{"model": "multi-label image tagger", "dataset": "rendered dice on a table", "train_examples": 72500, "image_size": 32, "grayscale": true, "crop_scale_min": 1, "horizontal_flip": true, "arch": "resnet_bottleneck", "norm": "batchnorm", "activation": "relu", "channel_attention": "se", "drop_path": 0.05, "depths": [2, 4, 4], "kernel_size": 3, "stem": "deep", "avg_pool_shortcut": true, "widths": [128, 192, 288], "num_labels": 18, "init": "orthogonal", "residual_init": "none", "optimizer": "muon", "muon_scale": "spectral", "lr": 0.011, "momentum": 0.85, "nesterov": true, "orthogonalizer": "polar_express", "adamw_lr_other_params": 0.00086, "steps": 7700, "batch_size": 64, "epochs": 6.8, "lr_schedule": "cosine", "final_lr_fraction": 0.1, "warmup_steps": 1540, "weight_decay": 0.02, "adamw_weight_decay_other_params": 0}
Rows from block 5 of a small multi-label image tagger, named by matrix and row number. Rows with one number belong to one channel. Each number is 128 + 32 x the weight over its row's rms, rounded and kept within 0 to 255. All counts start at 0. Numbers have three digits each.
Before each channel's rows are labels from the 100 images, of 14976, where the channel reaches its highest value: "peak on" is the class under the peak. Only what is clearly more common there than usual is listed. The data: rendered dice on a table.
# convs1: 3x3 conv (model.blocks.5.convs.1.weight, 48x48x3x3, each kernel summed), inputs 0-47
# convs2: expand pointwise conv (model.blocks.5.convs.2.weight, 192x48x1x1, transposed), outputs 0-191

peak on: die with four on top; die with five on top
convs1.17:124126139210115140100095136124110173123038095112193162139149114103110133107135116197118121138071112117139131130124140086130064128098112068119097
convs2.17:186129139150055197118103121096137145208172081094116130156136133134196179136088143113080206092115149132098171199126073171075113152097136078089129115105165124179166133086156157115130102106153138124094163192122109115151118117134187131111068082095116115132137127128156133089163143133103116141124146187118199179106182113152105158128146117124107096104097172117099115128139121159104120096158198119134117116108137072107163126124110106120107175106129070119136124148097189119112094121170122195122167112148159095113185115174116103089122094102085124132189118211159133079129151102125139092

peak on: die with three on top; die with six on top
convs1.9:120137150109142118090123100145121169069190109175126133162133114148158121128135028129165186172143142142166160094106129096070129113087100078135137
convs2.9:106127105186117149118125140088139099098107037157134144100066102119162129121127106096092140158096147105103161079110147104099123218142136106118191162135091121136075120115103113181132139085129171140126118171097129136121120122115057183126147089123160189108131108112154195117137136148099076096151118197139152107154127109194160167098091101137140130144095152116175135135083087165156140163123129097138105102139165124066151154126164171106127121131121150147078095125078135112106142171121047129115096111094131181161216179156141125184160110112166060171075084108084073092167117129127144166

peak on: die with three on top
convs1.34:159123092111151110064207075151143118151086139135088121138092156196100149148133067144153142145164153074127102124171079122119152098118163113106105
convs2.34:123174157121093144144106089129147133102120222112157142162213147150186190097112208223155135187140120152112189099199134139079083124084091111105116117188128181174088155182125061152164103177101111112120114127150108101116112093117169128108172131122147192125137118110148119089110142075130131134098069116141189112108128146147140147163134140132136138153158155139137145149110140114121098152096173122116117103111159123106165107087170174150111177132108105140159135124147148161110135163122086171178133095083175129097136095196130144148115160150132114172192160124069111102087148161155189111

peak on: die with five on top; die with four on top
convs1.37:099146153180134164111142110132172160124070153151201156152134133128202143104131122146118085133179142109143083138135145160171129128103160220125104
convs2.37:105111121079142159133138097132142118177110117203133120145093109114111130172103123101130049224133193085141133130113150121113128086116169115113110081120105149094108135116099111110126152111142194096126025104122161144150096087190134130119146160143119111141168110106165125136129089115114089091138179183111086183079098119116083147096115103140102200140165165124161158128162106148160100116071131139093109124124158118132168150119133166116095148140086099079057160084131146092154069183152142157147093092161072108113213169169113115182070146094091113137119126156139137123056130134112106178

peak on: die with four on top; die with two on top
convs1.30:147138147110146068101135084146098148126051112116090142125166158123142121061163197097116156125107089146129134050071114099100104095101116127156120
convs2.30:091134128095123122149128143113110100126155091133137147141115192113111126140104176060150133205190173124129087142114109143188134117091167135175119107185175196196187132131159131091136109120138127080112159121121128087135095149130097123123112085154185101157138138142129088096153182047161089186148117125108117078101054148081127106126120156118130137161063144095149121161148107176090112124100101138183102157126162205167182135189112152085135076136123152113136135107132160136112159100135191174138110124154170133122176162149117146181125073081128152173114131172165188152081094154080106115

peak on: die with one on top
convs1.41:129189080159125105113098181167143102137104151145095157127167104095131115139125166118127144116149118150142104166143106174155116192123010129167121
convs2.41:141173222129146123112167158137112138125109131120115138093162121126072171114111111201153109114171095115077133146100186129152103107131125129105133138122089172182104113117089128168111109095132105180098118055198103114123168151154168111136167096121135165092140105115100121133140098106145114050076094178129197162114130115122207073112142163115157157154093144089137126173080149114147139120058147139110176165127099144098124086099115135112152116130042065152079116121106102128099137147111058106134108130135178115191074176136090140191092124174120072112102134100140096096165076160122142107

peak on: die with one on top
convs1.16:119124088105142155113140153085160045121118147100111116185079139168114087132152135085101072084153122107132129101110110029119163104163136125142109
convs2.16:133142170125092134091113117151139130148075123208159166096101159124113134175163134111088121196063137093163099152105135173140157203126097148063081150122149128081097040090099134148126126153112148153091154152098137094144124117099136148091141154105108155119171073104105168144149128196127090114109149145086106166081184117145112125132147169178101173173128122130173108108152098147103133078156176124120105124093181127114141094110103177098164152093159056174176136131155084058084109124142159111174075102111153111156123140147150198217185113135161134149111143150175125118131120079133120114

peak on: die with three on top
convs1.5:182169134158122099092174119115056082145102067114111144097100109116147119115110133159110143171130108121130135070080046119132121085079154088120111
convs2.5:129146135158186071164139159219112156155161135149142092149127121084091130125156141177078097154176123173067213094157137172145140100129154140198106115142120128133166162103151076131145146155115128114114100090100146105162153120096145117117139177094138115206160144137139134134159062166133152144092132116119167158092152122083108096177086141067139124137102173148130088190087127115168129175168134158150135112083144188116099116165127165139151121095149165145158136110107146127163161175114193155164130140141144089121127141097168121131162187119193200166160101151125162109084091111186187070

peak on: die with five on top
convs1.31:111156163117151149072141129122144100106109130115126134144103164104172126138133074164118127139209155207158105151131108158167124100169073190187129
convs2.31:050105183160112121130144150131098136167139149153167252154110132096198148135082117134131180184153116154083063111133128125151098109116110167125077157106133134184157131100114159074089115121175140114119119106158133103141137124136156151095127198140100173129153155111129130107177191040127102145185113122115169158095110113107151094144109161117119167075133085129119111094084168116067096099164140098120153188101120147147128170107147155179139125141123130088140132145106206131102090144127140181192150158135145103161075153117113178160120173071108165101083155126128160126094153114109191111

peak on: die with four on top; die with six on top
convs1.6:143120178170119065124143130133150113120152136118143167140097123201129062146094148128084195143124081118156171121064134055126132140086128104153129
convs2.6:064165116139079085138086125140177145191143129159146128144139126153167113183114134119216167111098127126133075140060083094170147176062083169100088134155159094163149122153082045160154186202088141120191143147113202125105108145089119121135116105110128135135152114084100083109124073116143134171122163193113158153093176093147117097168149159189096119118147127119130114147111177181129125110136123149191139160120171135110169125115128138087155122144125148145138109097123159108099145148149177125146086068148174151144168101149054162173149161160118181130133124132076133112107140170122151086

peak on: die with one on top
convs1.12:104135125103138094138084107119153190089176164134100141131113146132152104120105134063189131068143190115128106111091117164116084119113090184198133
convs2.12:182139106101110116115065103198098152145172180181115082183112180119115127143135138072097137135043179187074095123111131121169114124068142102123076102170145088090099138146113081127104158137104153132110066109092167144129140125128157110123107093098136141179189104122119109085111117089111104055130144155101149107101093095073108098174114083141084141152133141146156109119105124135164084153098131072132145128129151058113176176088117140067083106117154105127148133070155102093084133127108116113111109173109171115115181147117143131170115095062092060137127145073147092124105102085126192092

peak on: die with four on top
convs1.1:222147132167080157074086082162117118104050148165105135111106140125129124092165192096112102131114147158108101108122163109078146127137122115105122
convs2.1:099082123172093129140162102166152211131096121110144131096095138116100137172111158095178138105149096143163168123169143132168092099161145132118103121121101110062147074103150106115143111144129141138130136181103114079132173170140246103150075116177098140206138116114108099120215138135134094118084145142126118133142161089110127124162093144127132124156175077127125104120160179140118113097012145147142113121173141171130158086134125160123147113116148096139121140128080141118091162081126145129121123073156171109102135193179126159158023039188109122107122156141119147118149171120123111124

peak on: die with five on top; die with four on top
convs1.27:115126153156145119138151098072085083087142098124093124078112107185149072118095172179147093150137123123088123129082085167123074163112184148163105
convs2.27:119175135128129147086124151136076173141142084104142138173163090142146134145105186083131115119143127092103193124138124144120082061079124096139120137196121131129109151180127148131125055075111155095090109165149153098154119120077137112086157130081086141113107178143149081091153040138166126098124180152147199102085111125147155119080129127191131135117221090111155100152145204152137146103087153165119116063176125135121103104127132146089134113146129165139164157162122170192137166099135092099160178123144102068167151101133115159132063053148140087142126115102123133169082177103134094144

peak on: die with three on top
convs1.4:117122132098097172153120137062159145139151127132192089081140096110115132122090089158142097172144121170149117139146099230158141130054102118123124
convs2.4:110087132107074141146102147170100137114126198106126143087117104120130093121112125093177109105135126119069093120082118123164090088142151106084145125135078093162170144093136158152127135169164120156178068130054166111071146100145120076149097137081164054147157071144108127093070125101113139153153173050173100098162076145152102084092122155068089175151030077097114127170142076162126140116142164104106105107086101084115144093106114119134109148101108108070114115119133151089069164064132147099112121111139079109133117121152093087101132115122106159091137208074092140118124110099109112129

peak on: die with four on top
convs1.38:133069153145119131111060134132165145101128169136144038081130119120119153097104102142103137084101157156126107079183130197138143192125100099136136
convs2.38:175128169157169176127111135161136130141124046086139085132112111103083137174179096122119094118094104116178138070137139188125115080173092144085153122082071173086153095162142151085115175127130141101168114054137160119143128076113148141118190074137108124104157111117079163146118144185144150166044171114146104176130174118148117135204119154100109151163166148129135141102124137106110135151128137158161155094124106098072072124136159167086148110090134149095105135117164058115127090151106191072137093120131152075139129129054150148163079066117086113096164103162110173096115159157117106123

peak on: die with four on top
convs1.36:100158105110123099078129066115179177124089129130151083034160129147059116144135160154129130086141114115113067133166177105102122126121134112099152
convs2.36:183122166177136134137161120200111105170148137119065094112202216149110095128159172120157178196144106137132155134203135158138144125167153096114114121157093123089093105144176115151122134166155092129142165117087077133092141166131138093168166101172091099190161116120122151132093099135136094043127104149118137085087111112130157101088104093151158120100130148120094108117115100115148122088078167163147183130100155178191148118134122139101085161113105182100068130137143123106135147118125136125173105117185142079195168131157136154166088097156112098093169104135168073101163139163090209136

peak on: die with four on top
convs1.19:152047092105074109110132127120200109102135202084190135113129132123105114134084129135116148156138130124121117060141109133155164142149103129124052
convs2.19:232153195142185162166128207109142155131095100159082113133129076134111120148173130096179171124119134116140165130179076153139125109164135132094077146118114112134084095133147171086046155180138120115124119088144133132128153104123118125164186104160129163125150092152136167113130134096132059085057155178056139081103155075089123165118124150157118145117179145139138155153167166151108144125039121106143171128131135122159108133135116190100133134137115110130113121122172104134083154103120082071170101154146158081138164188115152133135031091150105137121174122134103082105123129161175130151

peak on: die with three on top
convs1.25:149133111176119114109108179165119141152115147149125097177140102081158171090138106124136127115094097093141101111167075240148139075106090109153141
convs2.25:101116194115145122120099077141143076160106070124104194104183072166178149093159127138115125107095087122129108074131120104098112100151107121115103153100122146073070086062114029135109115132121163171128142083097088128113107132144115136081160089138117151111111107104121138120113115109103126148101107143169079106204156101137143109139155076101081153098100124116159100140113055093078133072110064066138168132107156135104177153078099152134147143091091166114085105141137105072162125104134096111129079135116090092218107124148099127144126075101172114114123047085139078169112115137130121083

peak on: die with six on top
convs1.46:108143125152128100068132075090091183113129084151149172164086104108096138115110116118116183104118105076101085131073098068111087097104098086124104
convs2.46:100158084147145145063136112129146184108170167186116170095165226137124137132166166150185106133088120160140177141102120178164128159143135153078117155152159097122176124107110082133102147129136111121107139093089133106138082114140114175126175141163140182155137106112194140125145132155110144180127179192120187187184138105174135103169173146134115129155144190145195083210103162086105114199152108121095156114117110177107157123121085136129156163146038124091122102132179141125085146153106159080154113121157088158131156152127127121079166152112129162133149134065146128094134154110165109082

peak on: die with five on top
convs1.26:128124179152135152126106153124107083153151162099152140117138121103138176127064080113087146188103148157144148165129111117133153002111147157133129
convs2.26:158140148137098120100083174142091138113082168070099137077096136114117065156127121126139083114157171079148120134128119133183074172127065127144101118122142102144109142141081164125130169057083104112124100095098106192181093135115102074194169145112176098113101106104115131128115114099130097063170153121116154103136131103050127153029130173165157131196075130077163152134165109130131112148196119119124149103142181161146116042117083130118092114168138087119072125134095116118141141104111101073105148090088090138153115121142144126145160141119092123118161094145127115115121130030072137169

peak on: die with five on top; die with six on top
convs1.23:154119080157094177164155191123175106118120163077163075172153123134115144150129146136111098116118146112094167164157130152152174189076193127108132
convs2.23:173072068082139150082111096086089089086085105125137096120100100083153123061127096164060139140086096074154143077099090081087101132143122119129156102122162050136110110114064095094157113105193135105052135168090129146146109124153133090106146121074078097064124115092124166162092135117145127097156133141118057124174095159084058131096130142141110142123118103114142094074111091130113124159138115118118094185099095090086066103115118127110085118122129096053110102131100125119096072213122121123102126111128118114103136120159148062128146126128118086123082081138140106128131100073077101146

peak on: die with six on top
convs1.28:044154166144133074148134138061183124153159154112123068088109124127153130142113092130134128138138143122102115168185132115113095228132128116107118
convs2.28:130126174207127152110139118111103095087125068136149102104125150092165133165062208105084163102118137114070110101154115076084111114101252160165107117160098148150094114173108131130098131164162136105103147152128174177155106101127047125100186120134100118150140096105107100135192114095130143120120067137138115112076131110136180147153113096208094159170111154107155133144154130118118110088193130142110146109140095118084141162133135154187094144121149197091132111112113114089069169101110076075175136113135122068124147121118092113153156140120141107112146129133182101161173127156150151058

peak on: die with four on top
convs1.33:123185169124133088099149094112116070137108099102119043143165111201121068117149138118082133180127121093131134124086091157145143133124150144184100
convs2.33:136104150134112115097174123178110158081143184159135093159194160092153115104160087056211096163148176137130150081123090178184197140112156136135130147139187154119172146126206061119094100147113153052152114107118152122101088068127127105120117150126154092201128163121143113153111110151109155173126187117064127055094146110129161081154089144130156146122138114141120130171039108091111122168137127117116111104115126140138124181152125143137122119145090189129153113151153152112121153139115199069174127125109119075125113115069178143129125112115177191119155138135116168118126134125114141055

peak on: die with three on top
convs1.40:113166124154193078055150112115163136092081179132151124120067106133090112122110098115134185134195186113120152101125107141137144153145131130184156
convs2.40:150092111119110143186137125163075052174163145091121139131130149136207148169175135159137204131104161153124203206082157163124122140155144139164108134128130092149115087119128179136119126061096170122144152097149099144082154141159140127190171133158106089187099124144087119177127125165118100050142127154133142115111034113151144102036075101093101121128156168112171151136132106139111132116102130096115149151129196144122151117104105113145110115136128144148099104143154093109158145178092046133106129159143097120131150100107121158150113116132109088200139108119102067146141089186053108104

peak on: die with five on top
convs1.2:212143116083136116152093115099146122145148147128201164121127122128083193118134116106098095190116123133147096119102149113196154108090139132092065
convs2.2:081148090092138114110117125101093112041119080099176112106085083097134154136115125093123090093149141105087130070105173108155132187089123100136093068124126083106133101099135115160134133081133104099159120048162075095114143139081139121115113156106183114151079148135143104127108083140080125125124145099112039110085037131128196109081110151073105121138152128130119113083112103122153095114095125104117126181138096086083123171085112127129090112176123079099111120115115138135088138120106113108077168100094125153079106144057172158104164191060085155125110165109147162056138149098131103086

peak on: die with five on top; die with six on top
convs1.43:172220103141136160142142150087124095088123145077133134137137131143095113212126095148121157140073138127146116187116142117120099140071123093191147
convs2.43:096168126142143123094158110142174136042144172136157114147103099103079184116148142107121141156134146127173126124148066128087194164147118089146131140143137108140134169133135097117124068157164189126131121108145141042143121156137187135134110155054152067182133176095161110099126133178106119142141085097099137135111194116122117161171111092089157095132150163181151139102126139138089162120201115113056106160112151158174158143090150146135128109105162208160185121113118202136099147099111123121094169172153098170108061085122106150091185145125081120131136153148145100142103201110192137151

peak on: die with three on top
convs1.18:103142119093141118144127134139084095115040128074131141140203121118097150112125126090126165099134095086120126167078142106073137141123114074194178
convs2.18:058167142186175107155122108167116113092152149179139204100162146077148156140142127148099146166170118146131107159157061084102091148156168115143103081149115108121127163123100134130123133139146090125106113056140137101176130198212134089200122082113057110155155130105144190148122094081115123085137072173104173134123090117068173133126070142175191103128145147062112077106168119076156141103076146176126102168152146149152085141101124161070064097119094125165086130130098106112115144140106141131123094138164154105126144122128125122131116162107059123169145148090114123111129099134160183101

peak on: die with five on top
convs1.10:086156149135133160081103118189127126104103088130162048090086148125141094167197144111106158182124120142192129134146095089116103108154143081122109
convs2.10:170152217093075144177085159084145117150131040128111091103136140150169122183167104122159096122137144121150101067166147129146147143152083160111131076120126133123136114224172133168160238078132156118161140082118156131118116116126188124112140142096160132128183156146153158117174134133132133094115080123122129069158093107153127097088141126113132137103163162176118166124113143138153069161095099168138137158101123189090150130146181145133125200156160142148119121131121131074082171099100080128131134124067111151149129180097118180124116142148211137092118114131130112080089130175066162124

peak on: die with four on top; die with three on top
convs1.11:132119108091128108162094084137127178139139133160109138158091118108148078118161114100076174132158081139150094128115095111194132106158100060048089
convs2.11:129193115186116136155177152120141189133085140050093177073108125125142109142175120157147124149126136127176146060116116125150125166091143138101139118112076155163142109076154082165097199147111177120106085125168101087189169127132167076096102175197199198136101078119207117062142095147132177131093149105154069134170164100163161123152111164116137135094140114142146110196133117177120156134155089164123157112115113170148150116121113083129156114127155069156170145128113104121148116106143138137168135129089132127164110147102118215143129090142165174124135105152160134133159201108127101112

peak on: die with three on top; die with one on top
convs1.29:112132133137107154084121133096109111088118090133097060125129085109140147142087066163141105132056078145075164068111132188098102093151100102142121
convs2.29:124231151154086119053152118121107152112153137162109112142103131124066174133127170165099112130126134110116134120221089112126097169145093113050155111186119131178063151161121166132166187095130144107099143154157133059108112093136061108207147147125165125116095077190129112133172123081142139046137128175108116104149064151138077117151120153144138138152060130097137151098136106160140137139082064094098114139071155125122154113124158161098112106163117127186116130155125122133190105103112090116122139140128157141114081085121101099163084134145154063138118174072143085145146145135095116148

peak on: die with five on top
convs1.44:079148178125108126083130120118130125055092107098171088093109111135123121096087057153123117122151149144051100153174097146116150157137088130064122
convs2.44:128123112188153120139115149151184151109162114121160136112123119102167135175127165151148140186052072129128155174157086116127114171081113129085126140151121160098166065096121143181186137125148076107196101080112114161109105113137140128126113127219089100105175164154100138186077116190112106125075101119090148101111154047148076189118092155144102122102209090137149192102138141178149130184178091171154139084109117095090156133120178140140146109135139136132094124138176127087106149129103168142185111168095165181105136110128105170150103204147145139084143116129123131095151121154098148142

peak on: die with four on top
convs1.35:175079116142056095125156141107099072189098085149122172116180122121147110105115106136098077119143129110095185095109169118160071108140144100162131
convs2.35:082076112149060144128115144108161156089146032107147150137158111137145084140083160138133083095118094102135150171143184141141225094162077138098093159056145116152165147159153143111105132086101135102111079089120138101111135173079077092142132103107117125095154183143086129114138137183101173175068117099138088144100181113141144138152066070104114090161138095132102101116067210088093126138133086171079105127089097080147085127134132093131073097165173090114150077123156062146143158080093144127079144134097089098151120143119134166137102091154111132107128102128156110135093150134126141137

peak on: die with four on top
convs1.21:132150113125101137144108098105088088166122028131140108109159136109181103134141126137104071158125127130085173108051096126119071175136094125143085
convs2.21:080157120112218121085108206066141198162107099126143123135112161118145155099137148117140088137153185096144130132102144094132144172201155103141148124147109098160117185185173137141055145149117148134103092125133146171131160140096148122131194126106084054101079105132188120125160169130142117138118106096040138127108176184129114098200117089106157099083141088148156179088113165097121100176116095119103111133128134133118139179132090124151134132087150136133190182120156128155138110144117130099092162089099127127103095181033169129129149108156137127108136149147106159102122201141155109070

peak on: die with four on top; die with six on top
convs1.20:095166129096108162149153150106132089057142139134125091184087117146118085105170147133092157127098114109157105171073097088079111199110133172145096
convs2.20:138070136139151112115111169109173127166120118162170154109111131130148147117157123115103190159091119111143115093201189147080150117105158158099105205093167086141112126117091112163164109182111131140071107153148119120093152154146110161113155120132000158146127156154155129104057140176106151144136109170122174136159187133079130103134118068083086146124145088141084118127116152104136065151163097139106139199123104060109110185075146133189161144135108123165107125143127167123142099147118148157124107131115170073160122145165157125157145068132191071079096111168142097117096172099145087090

peak on: die with four on top
convs1.39:137106161097125158148154105151156194151153138167135186167185179125136153062166123066085125186172129138146165122146170119124138105094155141109137
convs2.39:068117122136090071166153111104178146088106097110119088076092153127124080169153116087099074123124188089152103133120073080148186178109111084113110129108145173114096083114151106123130159180161149091131072101104131092124080127109089104179153162196141109093145054123164169122059150179129096179113149119101055128108105052119165132147120160130126124148136146128155161119105115118097133093107093144164175048117137127130103072151120126130106077105173100042130089110180072107150157118099111113114114100135091114114189164100098112118126085142073141086105120179128142123154161120133112115

peak on: die with one on top
convs1.7:117136114125098073089124235162118092132146128111102113058100119107057100113120134115148117163125159111163112149188093135144134110124063108121133
convs2.7:094110201134061175155115142190118122193096087110170119085085140102168176174148187150091169188093142135101142123143146152103104161150115157126113164120118166128146071094105087139154161170200158114138125169183176112096119126126157125150124115113169115132126143104132126096100144168154135111100136162115106097121180103125193093152104136155184203138164176130143124133140113190118103086123184097138164152086095160113170115098138139172131175155125085164126122170188134145144129141144134161149134113118174147174120162103163184195168130181205102175137115136181073097134113107149127081

peak on: die with three on top
convs1.32:105141140153141164103202129106172101145082172100083095145133132153197191170132107161127124109107172110127131104144109206152183143128152136114099
convs2.32:154097132106121133139130152089145042206089152166109081147113061151105101118101179168166123159083132109173215116142112118136145111081199130078167107168141140102115063119151154096167124147116095110151169101143152114100129082095124122097155117119131075137122086126123171141198177071192119131100164194162106058101070142104128138111128165125089133117047161135160158170162101130155066113149156109135117157084185155157101095126114165137111112122111167034119113148142146100124148154145111157150092110148087137134116125061158104149106149109130094144134164112158101168164107126112147114

peak on: die with four on top; die with five on top
convs1.14:110084096110095180130190124128115118139153111091088082186126147137124131111092147139134095050098110141076079167163128151102134176170174137089113
convs2.14:138068061138157059148144126195113098109145122119097162090170109128090137150145154100075141116110090129220115060142139127128069121115167089148141136197112101111093139170181180118175119156068131109114178120115101117145085135158091173150120066150100168075153114114118110080137140083154136101126176137105091070092142124075141178153105053156171139128087109111117124143161139144142146103039100104135110122108077138195158134136114125112115122122107168132075113137150148113136163082049081128168095112133141118119154138111135123127081059119151107164134092128140061155103162094129126154